Rows from block 2 of a small audio frame classifier, named by matrix and row number. Rows with one number belong to one neuron. Each number is 500 + 25 x the weight over its row's rms, rounded and kept within 0 to 999. All counts start at 0. Numbers have three digits each.
After each neuron's rows are labels from the 100 clips, of 14848, where the neuron reaches its highest value: "loudest band" is the band of the loudest frequency at the time of the peak. Only what is clearly more common there than usual is listed. The data: single English nouns, adjectives and verbs, spoken by a formant synthesiser in many voices.
# fc1: MLP up (model.blocks.2.mlp.fc1.weight, 960x320), inputs 160-239
# fc2: MLP down (model.blocks.2.mlp.fc2.weight, 320x960, transposed), outputs 160-239

fc1.597:506481516522496494509484484518481528468505485539511494536526482467541514485467511527517520502494502503523511499488496531476527532490488511507477492483459515488480494498478527466465505500503502550539479458490463510505544483501500509481502443
fc2.597:509522474494527473440490475522499470463462491511465513500499439487498509508520529489489505518484483504460518513510530487511463486491469487516510501486481506524513492516518513495515502436508516470471516540474511518494496545479546547518511480
loudest band: 1000 to 2000 Hz; 500 to 1000 Hz

fc1.693:503531482509470490516492507528468502457451529525507498469499457518526515505480435502491466525522493494484500509503524487526538510490495551513472498506492454495455456501517540497492537489481496508463528549520520499460530504489458498490456469
fc2.693:519490496464579505492528481496555485535525468561442496498505515477506514459499544480513482476477514546543523444519462488509491464498473492508464500435501528516502519463503512474503487528505492500468493472516434510525521477484517513489527501
loudest band: 4000 to 8000 Hz

fc1.676:528523508473488455506477529508523544485489538479508471498515480470526485496522475557512461454535530516512528526504522494520474475497474503524508476518449505500506492471446522490555508507501485562492479490507492497524523485517504521486502466
fc2.676:510499507495492455511497516496454528521506490495495534470519464495539506519531504520513490423530482552506488514449510511487517515494502554503483508484520490497511525509537457542472508494504518463499466555511521558490472514481491522517479512
loudest band: 1000 to 2000 Hz; 500 to 1000 Hz

fc1.439:532496454522500547487482508542489503508462518473506516495482471492484505498495481504533533493515472494524502472545543506513485571496512495541539541474450503497519476493525511483483492471508475523524514556486494474511516467508508538442475459
fc2.439:508497478559514472499500495519453510525537550489491485542471496470484514496529470489517489502471496481463517528524514509481497503474476479484483513525465498478487536534505447522502511528503482472529519498511550531447480500470523463517508495
loudest band: 1000 to 2000 Hz

fc1.110:490452476503438505462505460564503510538542513509517488499501508546480498484531494486480512539511464475472540507489504524526468495491505516471475557548502514505511513471495486506480511530471503543539530516509501524514507504471510505478515490
fc2.110:503527515502469541495531477498494492483475486463495491503506488470517490489537498498515521460503502491470492526502484503491527498555489501506470465517543491493479558489524574493520458493513477530458506482518502490497508484496455545519511530
loudest band: 250 to 500 Hz

fc1.463:517502531514479479514499571486524517488500520484489442503483482499551533503553479456507480502499517472477499496427492504493535510537500496470505466492482504499500512483491477506485448504557469517493462451449470491504504512469484504526497479
fc2.463:532521478520555524490479513526514481504487509502425490472532463514510441531505499497528547487489493499452479476511505515479485516524570549511524519499526504506458520497534514499513498492465477523499512500513488499484539513522507475456548555
loudest band: 2000 to 4000 Hz

fc1.631:494477475478517496495523502510497488494468507500509449466496496477524500524497451479503501530545523487477458449486544505530492486516453502508513512518541456481515534530494491484481499489496482450503482498546464539477508468525465497494505505
fc2.631:526529501537500488492460532509491515507488501536467514487508508498492488496493505499519476464526471563512527511501495483500488524499521465489538516489456517484492480477481500503515536468469502506522536537513504507489488549495513550537486540
loudest band: 4000 to 8000 Hz

fc1.400:492556477442480454492526524538503494510512525560490471481543494474539495467501513514551472502491478510502524503491491488499472509510498503546470493517494496485500504506512510455478483535492518519511493478492492501489488442513481498491511482
fc2.400:503500503512532512497471451503497532535494483514480508527511513512509467490441543463466471514505495536533506552536475490498485493452512477498559491465469510486504509479500470457533512484493501512440423487480473481530500493521515498496531513
loudest band: 250 to 500 Hz

fc1.83:543508510501494469502457512478519508577519488490506517488468479515541529509517502463528412488486535520504493509511469519488557520507446477495514513524546505505551529529499472528439478485512526481480452487496512531459501525502465508503542506
fc2.83:453492480499554484489496533504454463480482507461488507436493516490460527505471514508541546547516490467500469494504512503491467474506520501513486546481516486477522523481502494502508507500494491476497511518484462462506457473494482498471479518
loudest band: 4000 to 8000 Hz

fc1.757:471491482453495460510525503509529510521506497491499449492507519483477452473490486466517505508541505488565476492501472514503462495479461512550523506540527492477566473488496483473495503567521489494483497545517430534545491489506498476480504522
fc2.757:555505485505520477474534509541528484480495489501448507470472494487529469494497531482511542508526449528415527495519467476473515473523495507499521515501522481534487518466542529486461521483470466522486523502494512512492497494500483546495496542
loudest band: 250 to 500 Hz

fc1.79:524510512489501458522524478434500487530498553518523500485470456476552493469512482514543488494498478502495497502490505457516534508481495489492498456496503478523504486511526494469499458510544544490542510466510516488519481472505455529463488510
fc2.79:542540514469524462483476494498530473465516429493487499484501497533484510508496497490493491500469480525461463478548510508503499528485501465463544494514528534456518512528517513467537508531511477488463468503531470471462492492521530494504507511
loudest band: 2000 to 4000 Hz

fc1.48:519500490486476479506515546517483477519496505482501515512518491537509467472496476480507515561488494492519503547506484509503495498533473456520487480516478514505552509486513519481513499461534542522523492489531476472508484472508493473493505519
fc2.48:514460534473507455517516497498526463498496478502569502512480507517515518496561516494545440489452487508477549504494508459523483510478487494520491467476540453533504479513532457488516522521510512494483509506519526494513470491472482512523530489
loudest band: 250 to 500 Hz

fc1.686:539466481493520508506475485480501466459483561488508496518519512493505484496524493514461469470533572491551514505519506485506508542468516519470520532514505464503501463511498462491536488473498499460526489603486472543502474525502492493533504456
fc2.686:464486486526524471484483481510468514528456489490507519481460517497475481508454523472485506483501444501446500494529489529475498468515458519493550464549468523428526513517568517495452528461511495474516515517500473505472480489527461527528535496
loudest band: 4000 to 8000 Hz

fc1.217:485481495511442474507504520494462509511510511497510516502495501521495510532540496447503512474503526479502463505480513521515514524491472454500535517495484494516524490540530523505515501501543528507502511516501465511474472508489472535535533515
fc2.217:501532520445514461527488519502514519526510501472457485471493484526466499524523510543511515528476514490435535512560444466481508502485545478469513535465481443492450505522518544499500507466496448506462505479506486478452497530524465495508520546
loudest band: 1000 to 2000 Hz; 2000 to 4000 Hz

fc1.583:501503487540539461541502511428430524481507499464492482515507516531513488478504494497494476474523493503543468472482500492540515502536491514486532486514501508500492474508504492507524509504487534516503535478469500508508514484529516495496471479
fc2.583:494526472488503494484462522507494475524479474488479496490508496480520477514501517513502458506497506553473482507537517502483476472485507486469527523465488494465517506475506415486530517492526503464498517502523467479541439462505522498542515508
loudest band: 250 to 500 Hz

fc1.482:484473494485494508505484509459513447512518511506521509458544505503484540511529457488462522501513473473494484524528484475507481545546499502509520493553488474458535471546501558496513512518475540501491528529482484526511472514508517499508531527
fc2.482:480481484472481503527553479504476474525515461524547521478553568463487513497537505511515488445482536502525470543495493502493523499477503472587539516461504507520497505493514528485490442470548528473454483510536482517497459488529503532489543470
loudest band: 4000 to 8000 Hz

fc1.228:487477491483499470500514541476500488528481512500505508485507514485524535497500514451503538486493471497452477508488531518549489528464486462528486511501497452489518473552519524488483453511572490475539485477518509471521466456463479510505507517
fc2.228:532478521549540536466499465542523542537518469534521482519459502516486465516483531504506461537462561504485533521558497511517514507444541496502473483509517522522445510486477470476504489540460480525505515470540511528497504503495526487516485503
loudest band: 1000 to 2000 Hz

fc1.40:478502484517458497505499531484532473519455496476518501531499483498506499489508455481511503518497475498502500518501500467528495508482478510459515468523520471497621528510512518524500512518502523523475492498506508478516475512487490527490473471
fc2.40:499505546508475514490536524499509516541529491512495516506507537505505508491478438446475533497479467473465474484524467462512532533516521472490513490521524538518531520496498540498512469531483526490454466509524465487493490488482464526473523499
loudest band: 4000 to 8000 Hz

fc1.427:518495481490515507524463538486496557498501501485499486513494489481545513483531496509476511519512521506559464490455479534494572507482501458508491487506504494551497546523497520513502473531500535472499499483510533561480528509495516493506526509
fc2.427:511508482474446440488566503524524456463499506525448485501513497457496514458494504486519483493482470483475475449500527513492476506514532507494459513482527500494514458528475520446458480468513510502478501508510501477541484439488554521501465472
loudest band: 4000 to 8000 Hz

fc1.237:521494474479507499471501464438511523495524508508532515521460515529491494521515518472513519488565498497538498506489464455583504557473442496488489521515522448475524531518537489445509467509479494505488506497546517503501496506480472518517489488
fc2.237:513496491509533520498514477486521456525487488542493478529531522497498524513526482510489478534481532529497541475510500494468507485515492532489473499492535506466459475476503452537519520517469490492472468474521491486515509534507506509482491496
loudest band: 250 to 500 Hz

fc1.96:513512481498506540481490499462514504499513489504507456521561513493507497525495455504489460504509487483466505504506492470500480508499435476508478515493492508476511522440506528502519495520519516496475478515508451503488531520539487513500506497
fc2.96:525511511503499514470557526545515488499532506545432497529515479485514546496509492482485506513517481501444517472524497509493527491531504469481476522508507509482482513517470522489542485521489461517506512484504473505478485522498506484483518516
loudest band: 4000 to 8000 Hz; 500 to 1000 Hz

fc1.544:516500482494479487497497537532519475496507534516497489541508508510525521475503455512492477528520483505477521542492458541495518494506485513512492496517508491520556539488490502515509500505513545518527511508523503483505532490478464465537488524
fc2.544:527453460478497450492546532454453481488519495482514517447520525524531487498527535490566501442489504515469477532505491494474522531500471477529523495514520512507553513530531528479519546526471513545512471511505488515490464490493499487479475476
loudest band: 4000 to 8000 Hz

fc1.78:497509474536508472502486514523494501503502481512524482482518508511543555500496435472496495554507479500527500513491428482468488503536483483493466465475466515532511494508500509495503491502492533504488550510521499510546513487523486473498520502
fc2.78:495467489499514480493471454441476482523507534492515474521490518539505453489518481498505515481511470485515523507490484513499471499494435484525546469524489500537522508462511508484537517504517484484559496533532514478494445453516509492525487493
loudest band: 250 to 500 Hz

fc1.542:552521496497556504483491457466498535510508494483525515483470497463507478504493502510523479481504510518522482458465476493487461465502503523494470532497508461500457527477526452491490491510488486467488477520475479488493539520507498509473448509
fc2.542:516430478508521505484520477494524538477502510501520536557514496504477480528478496535501473490504512489477454429536535520504474492482521554528504475472490502441472467465538486464548495460522522484483447486503498541528518510504511484501533487
loudest band: 4000 to 8000 Hz

fc1.172:502471516516513540451469545496473532475483478521512527508485498526562517477489489484506472486450511476500529490516471466489530487484493500501495509437461521556486480469504468474540449479512493483531506499469521486490512512477500520525513524
fc2.172:526465463528547464518499490535481506535505518490501508517506495490491508521537514515526488480522534547498503482497486523502484464509489514486501498475484502479513446497550475501517513493531482508511498467508474549482486508528563536518547481
loudest band: 250 to 500 Hz

fc1.713:551533498517535508507453477493508534531509512486511510495462468478495505540502476543537475506546466493512493464495484493514471507494499508500448538485488478528482519463505467541492490513495453488513488530484480518489570531476498528478466510
fc2.713:505487495521479489522531481529489525513486519537537511555533506531503499542520472517485515481488531495511495487511490496485491484476528542531512487483499483456502458465525462502524441483522526478485455502506517512524494498482479499477523472
loudest band: 4000 to 8000 Hz

fc1.198:575507467466552494512443473459503506478465507495526524565459502512506529518511502521496493502504485506513481469461505489512506524481522485486455524471514477489487524477515507500459480534473481478507505478518489490475557528469497462465472488
fc2.198:448504487485528475515500497502492497517504477516522492489568480557487513543531483519497541488458526526513525497494476518511543487477531521477532503491528523492502480471501470542517508475505532515457471494505522506485513543483497504506494512
loudest band: 250 to 500 Hz

fc1.560:522541498532484456499522518531494505458475535507523513531480453471510537514501505484530507525543508500490500515516493553532514458513489528506524463501488494527504480533539490463497502470503476541547469468541525481518466490505466489495511508
fc2.560:492511494514478517510489465520577495475512504554564521538511524483522532470520500510477494503479475479490488509468505512518523514461526482528521516510572480461504480506482444475470484521538483489488466441495512476502551504511549467513465470
loudest band: 1000 to 2000 Hz

fc1.402:508476486496507458529488555481441519474436508519504498476480512543545488502497525486528499494491539495459496543498487466509501498491503532518506498517514497518497559482487511526504491459533500465475489489484484495507500517517475455498462442
fc2.402:534491550470533511479506487471478483489533516495507513478491508505511524479542487523440508489477500520508530483471493471466508507506540470492469530477519525506480533466480498496530468586524521499513509499476510525519497488458525473548495499
loudest band: 4000 to 8000 Hz

fc1.264:519512525528488484525482504495483535515513501465528504451464474514526509486544499477515484489508505456505501520519519512487478487491508481487476476517482503529509484467434512484530475496500474538538472488491482494515468502509481448472462479
fc2.264:486497491516496481538507492506467486515507513469487507506509511503511458434509501484523468503495518510475514510515486456479503494462505481515513508492521509535546541519527556474496476472492503496523489545506496552498545505510528543533530498
loudest band: 2000 to 4000 Hz

fc1.208:523482496475505482510529513426490459535497536489503505488530546482522486520548508508457508471488530465464529498475492434500514531490509484513496519562575435486516511542499487506503475464503515483512509511492507535469486502471494540458497470
fc2.208:532458482495545513477466473451486501520486486480519553523488503518526489490486477467450502487504484498503480468506472515488484456476517489455560462508492474484491467487551476501522429508525483470488544533493457498479500505529501537551476501
loudest band: 4000 to 8000 Hz

fc1.452:501495481499513527521494510495493498484487487497516504521523495485471527482519480469501529449501517477521522493524520504478491497505526484522515514502542508492484505441487478491479538486457484502516514562487507517527531477466504550503513501
fc2.452:531517497503480482503492529499507480453535502455488488508504420486544509486508496478513524501516473537494511513477502517496514527502445492460478515484473515524495538537529543504469463492482520509563458488477489461524496531482453527499471518
loudest band: 500 to 1000 Hz

fc1.496:518487525480487456511503523532488496457495532503514481534473479500541486488528481500521519466461534506520468491524497494502524478517493470500465528517542506507486553508525525480474458481574516548481482540491533523471484476446491506493494488
fc2.496:499500498484550464473503487505474482491461469494443497549473466503507486505485487515545492519463501465475483482473481494483482474516527529493511518480506505491445449519535488490547503459519517491497514484480497474483509523505534474527496497
loudest band: 1000 to 2000 Hz

fc1.653:514486477502512505495495498477490513484519496522529531471494507497532501515501496447568539461522504499496481496514482515562486517493458465490521443516481498489511468516539488464483510522490477547530485511532510453559444480473481467510507501
fc2.653:453496495512522508510524489512502509542473469501538482541462504470505504491495509494451518493531472528484458507508486483511528498497508493512521452484523511528519486515495517485534497513487529506499529475559523470519498471510473497513488527
loudest band: 250 to 500 Hz

fc1.432:490472514476450487524509502516531497525495543494498504480491483490481499487516500549482512439520510493484499517507497519520478510520466528526511488557489481455504514527503499527479547553534485471560449521462489475528501506516505510475532493
fc2.432:479517493468534483492516505518520488523461506531506494526529529486520513502505493507502460470492465518508488476581476515493493471539458482503515504510532505496532475504526540505569487509529474522496523494500505513496515487467506493499533508
loudest band: 2000 to 4000 Hz

fc1.262:500485481458477563497489488483548480522499524501497515533490487544502464521513522496527511506482495480492480500503527489506511509490470454493476518488513488496526523524477477537523418553503535495478530482504544482527549484514480472502499474
fc2.262:498493523482487452524496485475490481453519482471547534538478514527499511508546475478474462469452508474493486500504527502526536497471486481518573500474504495558473447560502490494531524499513505509536502518453484468536477523482523532510486473
loudest band: 4000 to 8000 Hz

fc1.407:482502526491471518526509520564485507519468504521502517522485445506526496504500477539480512562484511465469511501468452536488498490512516508519494512482494457524523500512449510520474473525527472488542483475531493492512482500467493481454526490
fc2.407:485531505470530441551494509514506496493522516489462487527503565507452449527550495517524522474483542541486491497514496500504521488483473487515514476506444479492513510535520556483535478467501545549495525502477504503534502503467507500534512534
loudest band: 2000 to 4000 Hz

fc1.665:491492444513487467518515481506479515483503485507497495528485489539511514485479491481518470496466523519537478522521476491515540526541427487461458460521499519521507561494534480485470537510476529504483452509500476537531523509518462515508515498
fc2.665:495521537512552509459482502490506469547447481470467503499483515516522506528495494468499516516541534482501458492495463507498479457491521494472485493484493474500474469464498499496500481539480528494502563486556470503529439464473512486456506488
loudest band: 500 to 1000 Hz

fc1.356:525550503503462498519520505488448526463503492501523539503455468521544508492525498468490504501509520508499525510474436515506536466481499452485483488467534501541490476507474501492533467480507476500492452474474514516507474496487473448484472516
fc2.356:499487487489484512519488466506468475522491521514505496491523492501479491483555505480527492424463523475456500509507507489469484461467515491525531534543530483515492534515505505494480476488505498485547455554506500515474504480494483537527531520
loudest band: 2000 to 4000 Hz

fc1.166:532533479492491546531490483493513492457502488521500514479476499526464475495507513478453469552510527501524502537499452521546519497452460531505516506526494469491505530513467496522483503491497497535497498485500494487508531492483471501514487503
fc2.166:521471488516517496483494529536505511480518482501525512492511489493485530528532483467512539444500505489457462488516498513504522507484551475504486491484492515501512467484467528466518503472471504511512477516492519494490488477507468490508485484
loudest band: 500 to 1000 Hz

fc1.210:498469444507492516481540555539498495503527501499504504527526494505491479487524466519513523520515503509497484535515521493535489524537468485496509466508466509468553458507490449484497508494473494504548496500512494455523497446483497460505468511
fc2.210:496496476517513540480492519517535543515481519548514472513472502495523477502520552527527534521480516504516579530538486446474479465474522527487473545524519510467468489492514480501468506461495469505486450484485500480483517459515462497488487530
loudest band: 250 to 500 Hz

fc1.106:456500510504493519516463505454485509483495498475515527427527516505458531514556455491486533458495494454551469492503509478500520512486476466501535470504491493479545493482450545536518526509533533525518556514453498515561480496500512510501513512
fc2.106:494494509450450489508456481462523487481507483497520533537500529492508511479493484515489468492461531506542520531506493554485463475480490499549517518510537488512506514513506482465509488451530501519502488524501486476511486516498478494496527490
loudest band: 2000 to 4000 Hz

fc1.691:540529463502525531502454504505534502521478517555506444495526466462580487502477507474472470517491503502512541492491457526509517505484506501517542524500490486523514487512476491511504475490471552475550500490471507488538507509514503500535513539
fc2.691:497516526478470492509560517500479503534529506502428532483488500508506514514521465506519523509463520478480480513502524477486497492544510508491441495495514492486450514455474496484505496514554455498477502526549468522459499483494501515485551508
loudest band: 4000 to 8000 Hz; 500 to 1000 Hz

fc1.364:485451521467526493473489503455499531486505494488494501484500484527558466496506520442589510475498492511542491511511473510505451481492468512545489508501493492536546497492507508512507505510534549525566501480457525489572480493460475487504543506
fc2.364:500447480475532488527505488523506513504547445493529499518498516501461499510523496503505457496458512491467502537520537501506471489456492476509477543479484472466483488505478487452519524516582524497462510497500487501519489491456515514540504498
loudest band: 250 to 500 Hz

fc1.268:505456488496524516499457492540494499499449493474500501523439510537528505498524475474480473555481518502471476478497511534494524525519488466496440513506467518509509560528523476511476464526521530518523472498519527494486502501478481505528502488
fc2.268:521490477495462525495488529478479518495470478478484500517458509464600464483473521538552473486441528484498488479489511519486496504493499531495526465494479503519514496541547528481513475507454517528500469502531508499515479489495496507496461458
loudest band: 500 to 1000 Hz

fc1.302:534534479495536534492519486536545454482483538512532505499522521468494527514521506490527518478551483478483525490515488465540521546493536464497493500472515482470482487513479478446464467534512498530486480500510509550479513507505423477492498522
fc2.302:510477454462479506502497531512516520482504471479508507537565477536460491480525467492522505545508520508509499522510481505500483541495498482516533535508500518476538493514506467438489507518493513484479498502520476464529480553499549530480537474
loudest band: 4000 to 8000 Hz

fc1.18:506483452499502546522507505483525484520521512519515518525524490536487484462502471512521491522551514514531532494483509486493477526476427485517490483536479492480573534471504470493480532488461481519561497471466420513458515501519466478527503517
fc2.18:537515485529522511465461507527533488510489522488475492524481483565519504509448538462547496489545494540505500513497491497489515450505535453494525495467523505489425502489494519478474488486473497509534501500531455480474526496522528508477501540
loudest band: 500 to 1000 Hz

fc1.81:503501524492485483513470541490519509488458506515514477498459463504498512501477545499504555469493547488507527474505503488503513485542486462479507487439496504507507491485521519504511484525542521457461480488542488507506481501487462528522498496
fc2.81:528496500460526452507482502477510498469492501488499510471514470494478548507493482503524506495503512503481493522520477480450511474534521482466521476515526467537480470497548504494490496493507473509511481512476513478458450480514475537460491507
loudest band: 2000 to 4000 Hz

fc1.139:478538502501503455494505526490508486500484495479501458470522483506542498481499525508500491506512527503466531501435469529497543509485489507511566529510474494544546570493487526496483519491516514517494437480500531449550488463502463503513507454
fc2.139:498506507493534530473488491518499539503492473543482510488501534551433502514494483506495496474464474466491500509539533483487462493481511511473461548476517466496436517500492482483510491503513487465463478521507494529512460497509473460503516494
loudest band: 4000 to 8000 Hz

fc1.121:490483503480475534539479491544507547506503482516505491497486529525482487527526472456511537497481495530521485546514546482482494523471458487501509507498490500458535451510464520527505462521496460541461483478475476469471519494492503451497506479
fc2.121:503499509489483471551542524527511515486516511524501489504524479520532535479523551529487499485482457507455516543498499532488550544475516544486485506522485480489484516493481484482490554514500505485509505501544518502539512526515474528508530464
loudest band: 1000 to 2000 Hz

fc1.580:522530482533516487474505527529482534484451517456535496515487454532548481497521511465542529472489519505494475473497542506523541484494507429487493472482490506498495501492513533522575494461517522547472440479482540477470491501492507459485447528
fc2.580:508481532479510481510529514485481470520493500484471532521472492481495545495483476490524539538468484534494531491509494492473501504501475501466482472507465530527478533507522548487482426506496523485501501519524492510551450456503517501530537514
loudest band: 4000 to 8000 Hz

fc1.22:489534504489477517435483470524531503465518477492490528481518479507513546465538498535539505494487509511508526536487472470498516514494516498477499510465530465537503533479485496482482472538502485522462490519481470487511510484447450511509472559
fc2.22:527511506492483557489471506528512483509481518542505520510532502499503494462506517523505480460511476482489509500523501512531480489516530498494519554512506503500479452509514500475494476461458524495528461486513547495491478510478530541514506484
loudest band: 2000 to 4000 Hz

fc1.193:482547542510523475521413473457483506486514493510503470481462463471511510466507527510546491476509511485495486510496493477486507471504497482504483491513517476517497535492476513503491505510473504509540506494458501523474535473465476484507499457
fc2.193:508523522468505442538518506511537483496554482591447497472462504494506513487547541477496498444499530535472533496494517515488533504452515511478494524506464495483441525496492473490495523514510454467479494501475422483493483515507513521482504545
loudest band: 250 to 500 Hz; 2000 to 4000 Hz

fc1.667:484485511453537453517491477531507521462477475499497458516499513514513503494484479451532498489496503516545473510474456468493487494490464495516493504516501504492544496474497478490498494575535529481478488507542493474572493454501498471491489536
fc2.667:542472491484537460487492539494583483498507484496464488517468472479537486496495514484496505522538472540451496505527471454522488486523499524491481507492526456488504482444505513488490521523545507491479528504506519490533492507505494482524498518
loudest band: 250 to 500 Hz

fc1.148:515492469499542536520501553487436481527498530536483494471541501488556488489525493462468495517523524504552518501501492459514525498503522477504478504472473522528531495578494500480479508505489524469506557510495522555522519499500478505537510480
fc2.148:504525488521499504454510492495512484526503496529470493525565476517468515494493490459527527545491458512495549465507504526452501500572515543503502488494523518480492517448512517498509491463495505516458473467521431488484500465517521513500524528
loudest band: 250 to 500 Hz

fc1.712:486536447552519511521515522501478516524433574503503522544487479490530487482501470478535496509551494492509513481476497510520490490553445511488503470435450488474486481503513499484511531458492508472514489476524500520501479503515511499495480486
fc2.712:513498514448475486503488491520483521497442473474524555536505472539472466444516481480451469500489511491547463527489552509502526502491530512477505470493490520449527526518480485497521493498539477497423475442524540519515484520494497539503509466
loudest band: 4000 to 8000 Hz

fc1.330:498482529448540529420490486525520492470480535502503531504463487487481487478477529495485530487503500476540491487497555472530489463462518517476548522505519446469519476512542476487495488480499550486508517472494488509510493523499505513502506493
fc2.330:522491478497526476485466470449476480522495470533467527482481497534476496517480495486489490505522508514439462477515498475481508487494514511483511483543494486448475481462555512473497509494508494482482496534522460508454503483570522556488499500
loudest band: 500 to 1000 Hz

fc1.131:501499518453497480510504483502521545498507522504518504475475538498461481521479464508535471538526540513490473507488538472514477482500455462533489496528533501477531510529526527505488514535486470513481460480492484489459482472487496509479479473
fc2.131:529519500465456484521534515494485540496476513472543521476529482528468486506559517506529513496462493519484550537475489529498534514502507505481493548471473494511498503505525513458489531503507515480500458544543517496524539527541484510487455508
loudest band: 1000 to 2000 Hz

fc1.413:521482513468515477538516497565499557511469495498515501497465490494521503528515479474495515455524485535514492516500527535500487530501479472496469479516516527460496501498457534502539491535515471506470501506482455482544555483483508454470498547
fc2.413:517504493537474494510516450540493537507514527547557517505483520506449514491533491529505451459446475476484494479557495462497457534461496542531478531531496445468474499503501494494508489498534496513515482464543488501517524523461538500492514470
loudest band: 1000 to 2000 Hz; 500 to 1000 Hz